Rows from block 5 of a small image diffusion model, named by matrix and row number. Rows with one number within an expert belong to one neuron, the router's apart. Each number is 128 + 32 x the weight over its row's rms, rounded and kept within 0 to 255. All counts start at 0. Numbers have three digits each.
Before each expert's rows are labels from the 100 images, of 14848 (inputs lightly noised), where the router gives the expert most weight on average: "top examples" is what is common among them. Only what is clearly more common there than usual is listed. The data: single printed letters, digits and signs in grey, bent and noisy. In brackets: how many of the 100, against the usual share in percent.
# router: router (model.blocks.5.mlp.router.weight, 4x192), inputs 117-155
# up: expert up (model.blocks.5.mlp.up, 4x192x192), inputs 117-155
# down: expert down (model.blocks.5.mlp.down, 4x192x192, transposed), outputs 117-155

# expert 2
top examples: the character - (86 vs 1.3)
router.2:147124176098132147076074121208109134130141181102135156079129150122149138188077131142103123109133108185098121165136129
up.0:146126140123109108146110144096078139106065213151144079125134083107179037135090120163146151103137101133153110153119151
down.0:151108092114150152116232100139135122166135098122165179141085167166120133114141142088135129146091168140112181130103115
up.1:158109076104113119164151151077176096055125146146124101131119155112149115108134103109117103162082144141090070064095165
down.1:088120113081113137182058112128110098077119146120144107195109176115141095129156132118094076136124101076134104097090147
up.2:122111078179069149112150138109165127087078199138097141096127108136206086180142139114091105109126095146109136088139125
down.2:144100110123122098140000157108165172116133152125092149146134096145183135152102123122106160116135098159118112130109100
up.3:143136137154127081175162176171101131121109114136209082157146193132116099152134104137119112127112151136080088159153108
down.3:117102087027109154201149128145171091115115114078107139181122151119086105094148169110065140133120083136086136103099124
up.4:111183158129126085132147160106062126155063137117110109129125167153144124193141154073162120146105059134130165106169098
down.4:127143119094121083119047121100119154126064182086145141129165123197158133128152136117123107122145122177109202129130093
up.5:146195153154131076169168151138117095076125085136112133164126196119147079149066129070183116123065116100136096173122122
down.5:134097122144137102143054122133116136113098167176138126156152164170165157162133107126150099125150143140093123065109125
up.6:151119123117102106170115046185063093102076150145153124157162095157141102139121138172128123137107104147119110153112161
down.6:083112145173088160112070075115173120154128142149065130128154123074166162143092099113140146138144159128114125099157115
up.7:113177159080109135092135107123160153089142161116099196181094078168106137141189111109172175045131125095077113121118181
down.7:137030118158125136139052114146080073158117067152154109088123158087157122086084134151099109206121130108183125142084102
up.8:167091139178140107054136097182121126105136118124101144113073107123189119160137095107093136160136103144115164084143165
down.8:085133107109102145151054149122078098140121169132140074176123114137100139127120116145147130122125122058134081167112106
up.9:158108122179119137120166144104061102129152070087112074062148144113156109117114157170134117142145163184116123156112139
down.9:116151138083126122092135133110131178104167160164078166145132122156110142144152125104150192103143132139062142105152176
up.10:158131072098113149132146080066127106150123095151108093097164117121146111104199061146193184087116110133112108164140171
down.10:159134127082114133081031139104129147122140148106089179148135112136115138143143125105132203117144117159092166134146130
up.11:169130140152119164134144158074157120130093118125163103094115162110083099125107134139148148105130158212046102174143155
down.11:195128099112136089145095123122101179135137186150142093077137117108133105118140106061059111191211150104141189142131076
up.12:128126144173083183143166144062139057118129089086102173096112095096135112105128177110084157090142044147145111122147117
down.12:167108112094128125124021129138131149129120101097131142130102090121100098138128163118075136102135078148130121138135106
up.13:190132199153115098049121110174129149145127113103120130057143098110102137133088092147183154108098150160160115140129126
down.13:066055088062147140159157131118132067128100124107129118188095115155131124152158169102079139143102129176107155117100125
up.14:105120149158121118144127082084059176098156110148136125131167069087119127113144117086153141143087185073163146160121214
down.14:137159121100124135117211152126174095158090105096146114139060198142127118133099150116126147120140103173119135105112086
up.15:108125182174139136120162126134131150097121160107124148079066086150170149170126121126113102148172096148126115094156079
down.15:186056100070126101121123167143097185126147143149154106145169099141109114101108106108130195115043146154148115135078154
up.16:073130084131099094073185112093110122167116088124156106090154128177085130086138151121108161130128169181091119138067091
down.16:139079108148112113078112083152177189110159126142089129098151142086147150129165176092099118139083142144091108092129114
up.17:114160129112101103087154146135142098135077124151172071088138114138104120165098193127137063079100118113098158076124166
down.17:155111141133095127078059102136160148112110166188101146046157125123123163186090123106130099130125131128113126105144086
up.18:163129169121148149158137073105092139120134146157155122122138156156063091160187173114157046062135080113124141103126118
down.18:098146123115134084173082167106131167147117181058132157131153103188214083114131175119138157103142089161155151101075119
up.19:126125109110143122159133098107088137143119140104148144171168095114131139118171124099100117134105090107111151092104154
down.19:093144170158124169095052149143095104133123097127141118148039131135174110122095119170155102092154102106188087155194114
up.20:138086182148189133148139138132138141166068109129115118165114137075173124120095114202095189168101116174128105110116137
down.20:088096131110124157143131121136079106132092067120135088132092135096101158076101107117141117091166124198108135101113108
up.21:047092110092104144142139119195165121120181105156127123184113046181138105137153158132116152088133137136125142048102157
down.21:116090147111152105119061137174115140089142103147135113167132158112090128093123133123160160127120165124161123115095134
up.22:169152146101140111090146123095124189112123184161099162119110146123103074148179102087172139049148110163048173107139113
down.22:113097121134163173130053118161123086163173037102178143133087147133110117110106106125148130155132123121163109159120130
up.23:156147112105181119189146110077087157096137173114117059117086058123164126132069136127129136130124177159125122174128156
down.23:127083109100164135144000156153119151154130139162094100134119091114202125124102123109113201142149150157135133127071132
up.24:114111103144082097108141108140151120089133168140116131142157102160134147139189159091162152127140170165088132101150124
down.24:127177133095109165118039136141128118150139146072141110134101181101101118098116123136127123095094107031156164153139143
up.25:073127184092166090150144092091156135130190149120120110106067097143143167102139151129073075144176151113107131125145111
down.25:126135171152119103124045153197111136119131096095100208132131092156184156170141110133168096110200074120138134138195137
up.26:201131160135127096114121130129091139248098198155162060131134110173162142137140100086146099170140184101122137081077140
down.26:055115102079126146118189124124153144042162073113112169143061147076121126082104115133066172089128066133153119165138123
up.27:109167104063156114229109142117107091160132134112155089147111119138093063097119117120161126126121159108151127219096128
down.27:131111164190119099074221079145131111103131134171078124088105115127183172171134150126135119138135085186115078078171153
up.28:106127106083146098218151102102130097154154148124106058126042120146087153114117178098119111181096151099153132168117121
down.28:105135153177128116093000122160106086127127100167093140124109116135193151152138136137150070110173085130108131154171148
up.29:128150111132152122163153125077107049091112090168127074105082150102074142083093137169091100159106174132153126122126131
down.29:092127162128131173109000156171102113160130105105141120137091116142181100115094090146162110131129094124187137128150129
up.30:123196200093072110138132120089122125131073125167145171161131165102116136080106130175143121091097098120101066164115189
down.30:125060094158136132133070144142127146133110152117119116105112071170126147152112123104098135161157135177164211141150109
up.31:126167176133086176066134130102067075151083140105188093109123174111173032162123106183151073096089085108141083108114144
down.31:127054116103129084129205103117171129075131129181098140093178111094074159116134130106108147146147205219100142097133125
up.32:128137160179094087129165151117073128111158108121126116129155173109065142159091199144135097097114104140108137094065159
down.32:114159163111114111085079128105131152120136129144054145142093163117107137131128117128139144105148136164110107108144133
up.33:174132122138092088104133147152141184199146143104138091100113097108170087113110156101166163129147160186131119199101140
down.33:161133105101169113139053109145119108103141095122140133158166135128166105127155107158086155121141111140122132145127153
up.34:128149119128142107126135092056106151051117158100128128124132168154086112154165120101124112087115093134108183062100103
down.34:142133119106127105121063114094123146143088183097123131082162110195113087122124147128110192117118120206122175138113083
up.35:168110126167023127111128123156119120075144131105199200164198128127132119154125089129161151079141113156130121122097122
down.35:107156089105145127135027121102153122137103161116099063106120136120214090141144173111077124134191102156147121109163118

# expert 1
top examples: the character @ (48 vs 1.3)
router.1:096130149148119104153161129091153143135113134136106108189112118142141091085168129148138137131130168117162120094109154
up.0:135077136198089099117172134106105105141105156094170106093164126157132134120150103165141120140102154138081189118128146
down.0:082137104114149143087111049134189154091182097168115125123111161086174159112173155120123161136094103115110086101152115
up.1:085162211084060061082150118070077106121105145069146108150161103142156106117145149116082096180089168136123098148141119
down.1:210118127139098106171193136156065115131052154123132132119091126105096120173101111113080097123182103197125177102106131
up.2:171130115115126215120136159128048076137115126086097148119114079109067142163166107088127146147123107151128168099142129
down.2:162174171199134139106149098144164104130147152226122126095071135175135151122124179101142026159157117111104129140146088
up.3:149097151185113164111145108115112074139129120049155189118094108138111139141185151170119147089182144154129102168083144
down.3:122150099088132116158103135089052181149154152175102085094130155101181124100115142109113120169138135108149214118145108
up.4:134110110138101100153164140085117132113088193127147138130115169105142106139106130161138136133095085120123071122152150
down.4:110222083111177138186098106098140197167138081113161093124132122157205140147141118142172142119162102105163108116118140
up.5:136122149180145140134160100121172082174114110122157150089076137109097164138170157158146152157114100142150068135082128
down.5:111124124045110095116122123127102155057106125096119162112135145043105180137128064123123144137140155138166174136174097
up.6:146095138099100130118129169125129175191178087087160105045068143098178095083159153153190152079127134157105120125153111
down.6:143135120101129145126068153102141121175096136120146145122181089176058152205097087122142085152173153105146133153113128
up.7:135160111180120102139162145126052104155156150095102116104116133083133079116089162113123146141142146158108072123101115
down.7:105128116095131158112139126140130189087176108155156154167122131144117150171153073122132155117156103093102123113165188
up.8:142129158137076085152127174138126162126105085092165123117164056143158077193127138078100129135071126166132096233114105
down.8:122146085135177108158204097153104147116166125113120082202115172131162100097193110153126135109146109109113131108110162
up.9:133129200084148122130120146155131151108130107051152081134143155163123088115087129094115175183104171125116176113122080
down.9:137140130155131125130103063088123105106151109209135115147173092135110175154172156126104098093159122111101111162131223
up.10:130131131147153205108150081127158200167129165098131055135114093098064148094106121171153059077106092112133147105108147
down.10:151197189144104067142121111153094133106187111129108152107081117171201183193124187115181116103178084135097119113118158
up.11:084154126091163161124125105108149158228097106137144163091174076170107145135163125150182096100111076121096148173140122
down.11:156112125192087077115212105123098150067114190198161146115056113169186148120093166081144138094155084164082155119117117
up.12:096113171106150192107134153156152128133132097043169099126172173102130155114082164123127145156114103137111126107126053
down.12:128086131118100133138070073074038143112165130193111114132172103093132162113172137114090095148164141088138157163129202
up.13:135135088078114189139140058118086143104128086119131111153107128168100137192154106097095169040174138133146097185112122
down.13:135114114151159157112104118116117163120101118140184147135157126106162127141161096114124109137145071159133083115180163
up.14:186161131159145145142177139133142178165061099115173149133155095166135158203134146206110092120073129158104121146104140
down.14:140126138105116115155166089139109145099170123136056131100133157131111094113147152125120139094185099183191131158164134
up.15:136142142147106123109108146151076085140118129030124108118119131114138079141163073143123170042127163154114127110185158
down.15:125156151193132102166151127155169076101205146176097130140143131141134121098089172092136119088148132078115136144074168
up.16:157100110107143143121127116156160156129141120075129078089157153151094124129119112086116155120120143171121097112094141
down.16:146203121092173114166174149119085101107122110120174177161109080137145089110140136162134148093139074141121119168123147
up.17:117105110164110073050166046145122131141103131140145100120206152152105165149147119135121121099118181126097138103124180
down.17:147186118086141133172104178117111128163094146094148150136140083179091118175139074150161116153202135139146138158105118
up.18:113150131072169102077156088095160130198157077132165114138212100123165142130142087137137121143076093120160059195163157
down.18:180172179150078082169159150138090114134128178127084125126043117155148126115104163121131120122156124175101162109072142
up.19:106176157137109134097111169136098099090132152098094105109139143135133144126097123111149194106114154171112116109106138
down.19:177109128172126097068140101151129159206108175164180101094161133156111177174127079118144126156138188149096141116137082
up.20:163124181132111150094145162078137119135141128111135140135108117073093127116092114154127200070115171177058150182111128
down.20:179122077135135138137107098111082168167144197185136089102160136151154097092144171050056093187195108106127181124134125
up.21:132123116135131107090187119090064079136172091111095083133134131110144110107119127167100160112161160131144126166111176
down.21:118172140080124140094122145111151181121197152150096175159133126140119119146120119122175212113118123111075135093131179
up.22:148167115175145139146170152102075078153212138138109158099104076171170106093025195159093076148112167146128120117087143
down.22:095145149096123141051123131083124161121104150101103136164159134144101124135208078124143196101121117187063119140141151
up.23:160075067133172172138180115091125164088115078114122125160108153106107162189187064118070141153194085086154127162138130
down.23:099150183155069102155100112136154064127163143142074105085109143140110134064077174115149122130069204141153127157103095
up.24:145202141159112110124151144166095118106136194158162132075099127139179147125211169142126152101146149175120113160182140
down.24:102078126094140168088045119106176111119122130137108180087126064067104145119114148109114158164063138142102078107130102
up.25:089182118126117127149114112113149114093115126152168142107090144106049126109117090045079161084192074157158161134188099
down.25:089119109097151135177152180135129135167159080096095107186144140162142061135187145174140106143106151089170119154067188
up.26:203148143140060164124127121137102134185106168121156090126137147152125106104182125145135149088133133186111127131169136
down.26:197147157149143086132095160161145139140142187148126134097153082103167131121144128067092106157201124101136162146133107
up.27:111112216130097168055079164142148175144090115138131107100128158123169172114141135100092155071086174159045147086167147
down.27:131123094110137106152124166129159083134126141069145137133119110116127089128091098130120167082119136126142057099060101
up.28:157096155153123154107129148108126097148067117099154118113107111111141162185135127152126186124133139139113146092099071
down.28:067112135083090161136121087082046139105116110114111159117141139100094167063136107149126122157119142122144183168172130
up.29:178144148149173112154144101133100133114094095093102126131137090176134135140125157057106169150130100129151124133070080
down.29:111085118112093095143035155133116137085150119144148157149142105079147169181133122094136144079137161106137099119137203
up.30:121198125066111139101159103094084055151108091141111089123208057152144109130135109141129146173101171139101043165082157
down.30:163061137184126109096191110185088162089129130161124141098041151095181145184127112099098137149149072202077155063135133
up.31:105113181168113094110145129134171074196113205072175124089178077131141109119134118159150104177103140134073115167137125
down.31:120157101120140098101150043119135121088154115189141094146090192097166138113160164103104151093147079118130103093082153
up.32:150155139176135082143174117161127059148116122100167126102174120124133136122128147142127107139140121157132101143130130
down.32:096078116145161144086129197131119157122062127139141178116164079148140110125179083159123068187110155155133124108159129
up.33:120097148131070170087157099123108126121207150065175157114097085166126119079065141088058161142099151133117161153119115
down.33:111112161142143142106101162081119087152053178123124076121183143078162118128163119153088117146112114189134081123118105
up.34:134176143135145108097113130138142142150118091123153136107159127125097153139119079131093154066114122132117119208175125
down.34:142159151136082137173095128104129086176152150177096119130128065166149132100111231081135107100118131108094094133065138
up.35:140129117116124104133123157092056141097164161111141086109124151133101151163144090094060128176196111147124141213132099
down.35:061116137172119143121054087122212118131184128146079100112155120116130133081149198108177140125047182061127081133134098

# expert 0
top examples: the character @ (55 vs 1.3)
router.0:087114107138083127140149140068135119143118139130112122176090119114156077083180094134129148154143160162163147084130141
up.0:149124124157142118114162105126143150006130106141161087125165141169088131173118159114131034124125087165111106091091158
down.0:105167178103127139099161148125134118167081142146080137039091155118153089101064132139142170144113141191171098125134043
up.1:118122116064079215132117123137130141121091101114145071142152107168117128087162106122141151157107116130165150175137125
down.1:154135091134140114144184142186131160133202138139138161119081125144142082156057134129147135104106142083112152059094160
up.2:138149123108118125105179166158146161097071110087126119098110125106211092064143135151144162067109142135115143142173133
down.2:108175149122163144168127126121132088065151104117109188118086097098107089104100141152113174144133048178154127180132128
up.3:108126091154117090106177048085146104134136113110100106148152121135115105139120118080103138124148150128142151072103151
down.3:130143199127134126074143175153116138115139143123053146111089124151109074152122119179146162132099113251092137155139097
up.4:133158128166231127142123101119120141145147073136130181088149038118151218149137142146138096158145109117101069063110144
down.4:100110168151068074105162154131124104074140168114080114099064217145123110108124137105126142089080141205073129160120089
up.5:151187172099095099047175069133087102133116094083131123117186125113099137137156147110091123117086137135080087144106171
down.5:073136104121168181130080098127193163113206108158122113147161152139150128103151163131177166108128131081138078145149142
up.6:145072178120178157114151156105155127107127115098147136141138104117115160193106159146164119114117123122115125104099102
down.6:054155114066099126110174118087081147149094129115113094082108181130129129104088109160124166140074117208138121154117070
up.7:126096152114137147124139141137104100074175086098124083138153115128108122140094162139108151101148193164126072150155074
down.7:132092132161164089101079096113120159118158147176115118109190107121147157148160110145157116158139212129126175148124165
up.8:179141155081069095170138126134098167068174127054159142109120148138156129180112098069066116127148103177122192134141104
down.8:109142140154125118140067115123187066154144145146100073102173123147109124070125242130140113093092179091143137200098078
up.9:156136159125171171143153103162147130146114093116130132123167100155094118091095108126136085118085115131116140123078142
down.9:163110180151087152115140043147106120103123175166171167130160057118108152108150132090109102123188121137129140142201170
up.10:196149127122153141144132126113106104160196084133114165094104103138166101115077199131107133155096133160151067154131132
down.10:104171153105119113121108185101118167149084151119102132147122115187102090162171112156163156103147152169088149155086123
up.11:112112154117136106104134100162065111109114123153138112114095110151107108161097180119132106107089137162097195177161033
down.11:138119150160112133136156177141170187121130133067163137141140063104199093127156073127108151149168143125168076137080165
up.12:178139104158149125124099120122136138069129147140141157076130196133180146110129114112179186118134118134144105156207108
down.12:122157166098091128163054146093133129187130145137083137134147052174099113108105203105148158126116169106128147147075135
up.13:107098180076098089065151150098134156101081157091170121139161168161076119129148142115105142142095118130123134148172117
down.13:181102116150112115191130121165114087152093158118136107089142122103126122129090137122095077159154150140166167124108090
up.14:141080117155125172192106229121128097158143153150115135122081160110138139112069124147146134137107115130157195126185083
down.14:073147091116166165112082085108184162140157093123161102138202133159114128146170130127158138114134136077145083167145125
up.15:128082167133116132114151150102104090120103104122127100118141150164096172150126170148115121132142114157128074092138042
down.15:088143107089149085139114078117065179093162094168081121110132156112109183110136093137160094166146154141150206154155148
up.16:132080164125144115122123127109141162084145157090148209153090131102164160132126113178117121088133196142107160099127108
down.16:062137093115109166114153088098145112130123082126111115147135162176077128137103141177161131108051122155098094116109144
up.17:138242145114080186115134106111161129111138107102174155144161111133127116112101156159081100115080177149097130155124126
down.17:172095077125134110124186095149080155118139119162142145115103146094114111184089099117118126137153098112134142055126181
up.18:146135150205151083121143135145157114136134102090130144079177118130066134107148142124136057158086105146098117125072153
down.18:207103120124133141112198071157089115074135134173189140124145148088094134163103099103062129098193084107145140107183154
up.19:085129082102116186136093105120099160115155120101092102131125089133139120084152117154128129137156185185119129108111139
down.19:148124128110096097095255091141142105080103134084150146152172133133044117126133129083120174039146103164076148135166121
up.20:146081161170107132126096149116148140174121148142149071103134150201153141092151206089089130108109123164112131174087167
down.20:114163141097127097119167113184112133061147120117122185127107117083105191167119072144163122138161154079140149135167134
up.21:125143169168127120143141115133077151087156141093124162083129120145113113140103178053100101166058131140109112094080088
down.21:133165159183104139092128143154143185107119108152128162149082090128128163191189072107149083164174082123098068142152170
up.22:192149171063138128180050188150127115134131150134132135072116101109114107120067125078146122134138088185127125135150073
down.22:105096135166113124087144069145154164097162115143094119116103163085197137091146175122112146108063111148098117090147128
up.23:136124052102155101109197091103122134150110099153128087122154182172079112102155086151125175117135155105131141148145171
down.23:123095164177111110081155086177151119093165122140074112094095171084169134112097152110102126119067099200101129078143097
up.24:164128193068078139104127125112163100097126152143106178124139152083105105117145129145164150079104189172110123121122123
down.24:196107079185161144105170113160123141139131122166199102116139137135139092180150106085073107153176065129129098093140129
up.25:140140158147065150113157109145120141111109135091130138046166087168121160127154196098119143107068135170103051109153125
down.25:181151110068150127156168193123047130142066108111169179160097092142119120179114056153111119141202074175126155139123167
up.26:207120142131120125130124147124103082104127150142126098069146195111116160164142101141148128135145092138140108123141114
down.26:064179141126131137126036121100208170140217141153052133124138100182141122086134196121202180127062190068113114145070130
up.27:157205121166143178096120156148113133095134131151144138000103139112110095134108165165155086128108163179103119142147161
down.27:113139143121122170107138055106081116131135108179122120133165122144077160113179209107120082128124105142089188165165139
up.28:164179135093123142125119106144087166127128101130183139122094146160136136118085215144132122034143091122110130088168142
down.28:089173158211127121123084124165135087115153082133140132108110121114149159119154117138158037143160082061157077156141154
up.29:148175095182084088164129138131111111106087139154222136145132216137084139139174097131087112126144122171112078180131117
down.29:108147118047096172173122132106157097117113119134082147135102137113096088101117190099086124133093060143124137134129126
up.30:100124154113114133123087146126141126148076156134143102161163164135147103076177156147104153128109088112154140161115127
down.30:180153117135129137136184110197122143110212110142164184130101103111142134177085129114151110122168102069120154101135181
up.31:187174132173106123098183090141094097128180118087087115091142117120121098133117142130145169115135162122073086111101181
down.31:142079101160134118169115102176141102143086107111173085109122129122133128131111133136088033165138122131180138149135083
up.32:125141103164096161127156111113178105126078123127120104103165171149096134145109144109104190123154105137112110121116130
down.32:123093143114151137109110139173129129153142117158095123158086139108183109159165137158142125178079153137104102086118129
up.33:122209149154115082122115134128149123180162131128137198106128107063172185114123160150155127041137137137102109172104174
down.33:123074086118124134132168127074090125168082167145126053103154191120107086107098147125082157158097129130145156092142103
up.34:129154107159142148156117083153185147138114153194206154129141164134055154173101183145146075123160086127146122165161088
down.34:060094145105116105163053151077074149088146092104081139147174088089172093094153118137118159117114147096190127156085199
up.35:164117158126091160139138096110131142111091108066131140108136142072155138121158152138087201093129151143121149125156171
down.35:179149191164124095119106177165162104117130177125123135118162057099122151131167123092129104140165138140105110182116092

# expert 3
top examples: dark on light (100 vs 39.8); the character - (75 vs 1.3)
router.3:151139094138155113141188122111128135102143089148163111095185101126097166143120165096149095123108094078116121140119093
up.0:136138202121115140138124121143068094165130117089142180094179108162139164080136093127150186121161162150181091172070103
down.0:103090102079108142166150163115127071115096152156127124177094195129148116098151180100105105133129126093082154085131179
up.1:165167133144164077158080153127104114086086154149149139088198146105109143074144187149123121114169136138128146132151181
down.1:122176109162123109156190140101151206127159185074094140150120124179176113161124146129130111100107041077108152138113106
up.2:162172133102105124145111144123110111123116167152151114087114118120082179081094094133166103123097170113128135121133080
down.2:092099121154126129127231113099143112154126117087076140141146144150183104130162152150097159142153140133143139104127145
up.3:084096153141113084112128096157123149154161122118148121158106112141188207097153119133062133093093167139169163137112120
down.3:069131140131107135116129126139180097089104105092103165159123136143104148172118123180183162098066138170099073099111159
up.4:163123128125109148048134152150166175174129129151114076098125128094161143109087132133159126119143148117109111136150107
down.4:100171147165121092159051112119116105092135134140120157179114109120125101122153121141110143145105117226132116121119144
up.5:181111143125152144104134164105127097149162114131152195081121179119123119132145113160085141090152095140128151198142125
down.5:097099158183075126088202091153143130135110118129067111114090148101164138098142136150111073155124164160110103057126153
up.6:141196116145092142163123137062155086140123194174116130102095207114106112112155134090072098166138189135164158154166134
down.6:133106152162106120138127134144138163112153107142156128170105122170176125154131142161176118105147086141100109147176118
up.7:107139099101110068172111122103166151111140161103172156157215153109051123123135125138050045120141107130118122143120169
down.7:106139137180111133138182180119061134144099144128131101138112130153202114086106135139161143080127089039127173115154131
up.8:138183100108138074160129146109190151143110154185153135116127149172168162146179133073140148158111076141126124195098157
down.8:129060163147085191094162131165112126108108123127165103128065103105098112091076087122129165093136149076153139114183131
up.9:130156150168091136049127079163121168131142103150093095111149178060127191112117116142135135088100163115081177115162096
down.9:096126108122139119182058179081133115163120152115165157150196095192120095144145117130129139159161116240153095178114109
up.10:140094147092112118107117165112118096105139172089113166140156124127151129117150131085083194141152145127158174094098154
down.10:115177132122118130081190067110122103147109118187103111102097160162095188158112160136169109140085116177084132132139094
up.11:097106126114130075149114154126105115139152117039155129139172126171127100174173078083062118163076124144128121171101122
down.11:118127129159132143122125072126127109047122152162137165120057128079145133054135147115117177122096089183076115108174127
up.12:166159116138129139115099177131117089107097109111145145086131150084112134088135133108079105154147192124117120128165175
down.12:119117127138104130130160101098128143151111160096096132140146071145105103154091037098124137116085099190131107133085115
up.13:121228129102136144200124080163088193158132121135134026152137158114146097109136120115139094099119124120124164165069095
down.13:132095132146116116063237143128132103124098142130115196074111076146102150118108144116096118176160116171096177144203108
up.14:136204160130121121074136136111122101137150108131064134120122161107095114077201106173138160093126152129051148137140187
down.14:104071089131140140177063110157167141134140109119169142099123126151164135134098138128111074178126103209167088122095129
up.15:159078101212132171132108113106152141132092143157146158092079111115119199162084128089160077157122114155159075101095166
down.15:144160128166178103119172154134143135118168113170097122110142169119129127161169086153157107186127163057099065124145127
up.16:130115130172089106068117137100138133082156175103112101092076140120186166128142098152109172140107167161080162114151160
down.16:156169108089124120113169154148178127193073149119148123111095152164113118149110135104126142120108094180105118076113055
up.17:100084164067094081118115150116124165102107158099209156153116177171136143139147092094081137096086121138154176171171096
down.17:155102104173134118190095118149125080148067135125152089085148117096131134130121133129101061161131138161167131145111072
up.18:057105113118123118199136144149151104107151093122143146181122184173150137139112166157111100095130134142104138088077208
down.18:111103138107124187109155154152120133126119094080170126167094077132152102102108138137124144126144122059184114156157164
up.19:065159113161137100129167117047167128179166110129096112156104143167090134110125141174165162112116153109201123193145068
down.19:136093146120111154123000121120093117132092148137148117157112122125160115145121101108075130112129130228105125095128151
up.20:093174111128135136136122102108173134117147116169168134138189074100111141151103160135155154083136140120150121150133108
down.20:121119172130129156109204147113074081153093132121122105127060174119196109099106163161112124135108131095138091094123152
up.21:175107118196123112140115168151075116157113106123124161124073172209105112139101207192133134144087133144127123132127161
down.21:085121089135152140142121105115185136100192142166132128122218134153102138122151108105149114144139149045140103145193143
up.22:123099131121131148120109113164085162110072116081133128151111109165124143120127162169120111124115173151143127103148111
down.22:161114139129129120113189104175161139080174134183104143116164159119142194155190162109113049180170122038067120119174152
up.23:104130123161107140122114114103167111200047187110196089142163112097154142075089145072087111194080076147121092102124126
down.23:146132159144105115148162121207170170046192100125130209124101074093089169177123098121190102147146159056139135108158151
up.24:104156109129139101156102099122102162078148177130126148113092159084110153121164082163132151186142199124167214152146128
down.24:156080147114116157136178171142160081203125097132143120142129119116090103107111202111115131086128117085109055096105144
up.25:085119163102077102103126112157153093102083103093121223138150101100108167112143110087165138070089184139095085127141194
down.25:127127119171156148162186177092071162183114130135158087116080183152116077079107123132110127103159076072164149119071073
up.26:141152115130104190090116188183125109152113121104153082096147106139109134093104187111095098188129136151107098107094150
down.26:106118152130123127100122142091100106120052135114126108124165144112129134094171091134107145107125106146126096167145100
up.27:165209124164101141138111062143156122122170154106150114127108140152131131143145200132125117121108117151120113076165086
down.27:150081069118173142152152144156086179142122086144180168165142112130170117174172058144138103191172122095145094092118173
up.28:143117096107131097126125108125135130168105133186155124137186221201140180194165115091136105141114126141108163076102152
down.28:105133138148143173122193179138085130164132124080160111171096103129158100092100136160155159092148085026168154145183145
up.29:233138150154088158136126059171084137160120105106125147118124154105140071120157137130112127088144174147149158142113173
down.29:157103187130107122116170129174185115071157218134103171125150106042161157155125082105139155182157181065145123115179149
up.30:157120117133145106107109216092096136069092144102143085126121140137125095102129153139142154168129175138163135067131139
down.30:101110120133104151130168175124079117148131155121110107164141090135205100108093138137123175109139091055140119126134163
up.31:241121099141147130160122135104091185151096193173156075134157087164124085146105120073126118188142163142126173095086103
down.31:135119150131143167120225173154076120140126091097145107155103107133131107089096113147155171087138119003156128136158144
up.32:117164123113143090174135114123121072158172137083140184109137122140122091123128084147172177075122128114137113180086062
down.32:135115146130108162126042114127084148092129134212093126112145135125143154096142161125122051137123132192107140102162190
up.33:158139142143075116134115142103098110189115135125167092130167133166219160187134078140108127136064115173097159115110171
down.33:129109153111154156143140112132146143123183090129065127101110130099050084125153142152121147150159127126205095167101129
up.34:150134124101112153120108120061035159174092174146104089113174221119141130119129158095128131150147097125106194120142119
down.34:120126128122120108109149174155192078151142098044139153106094103086151111144100111140129199126122168150137019107104124
up.35:099120114132149126170124199061171129130146141125110108158138082148131112132141125171137118221146186110190123153138134
down.35:132138114114076125128000093142116127129123134131133137133095138119144130142119126115098135096094096247126124118123125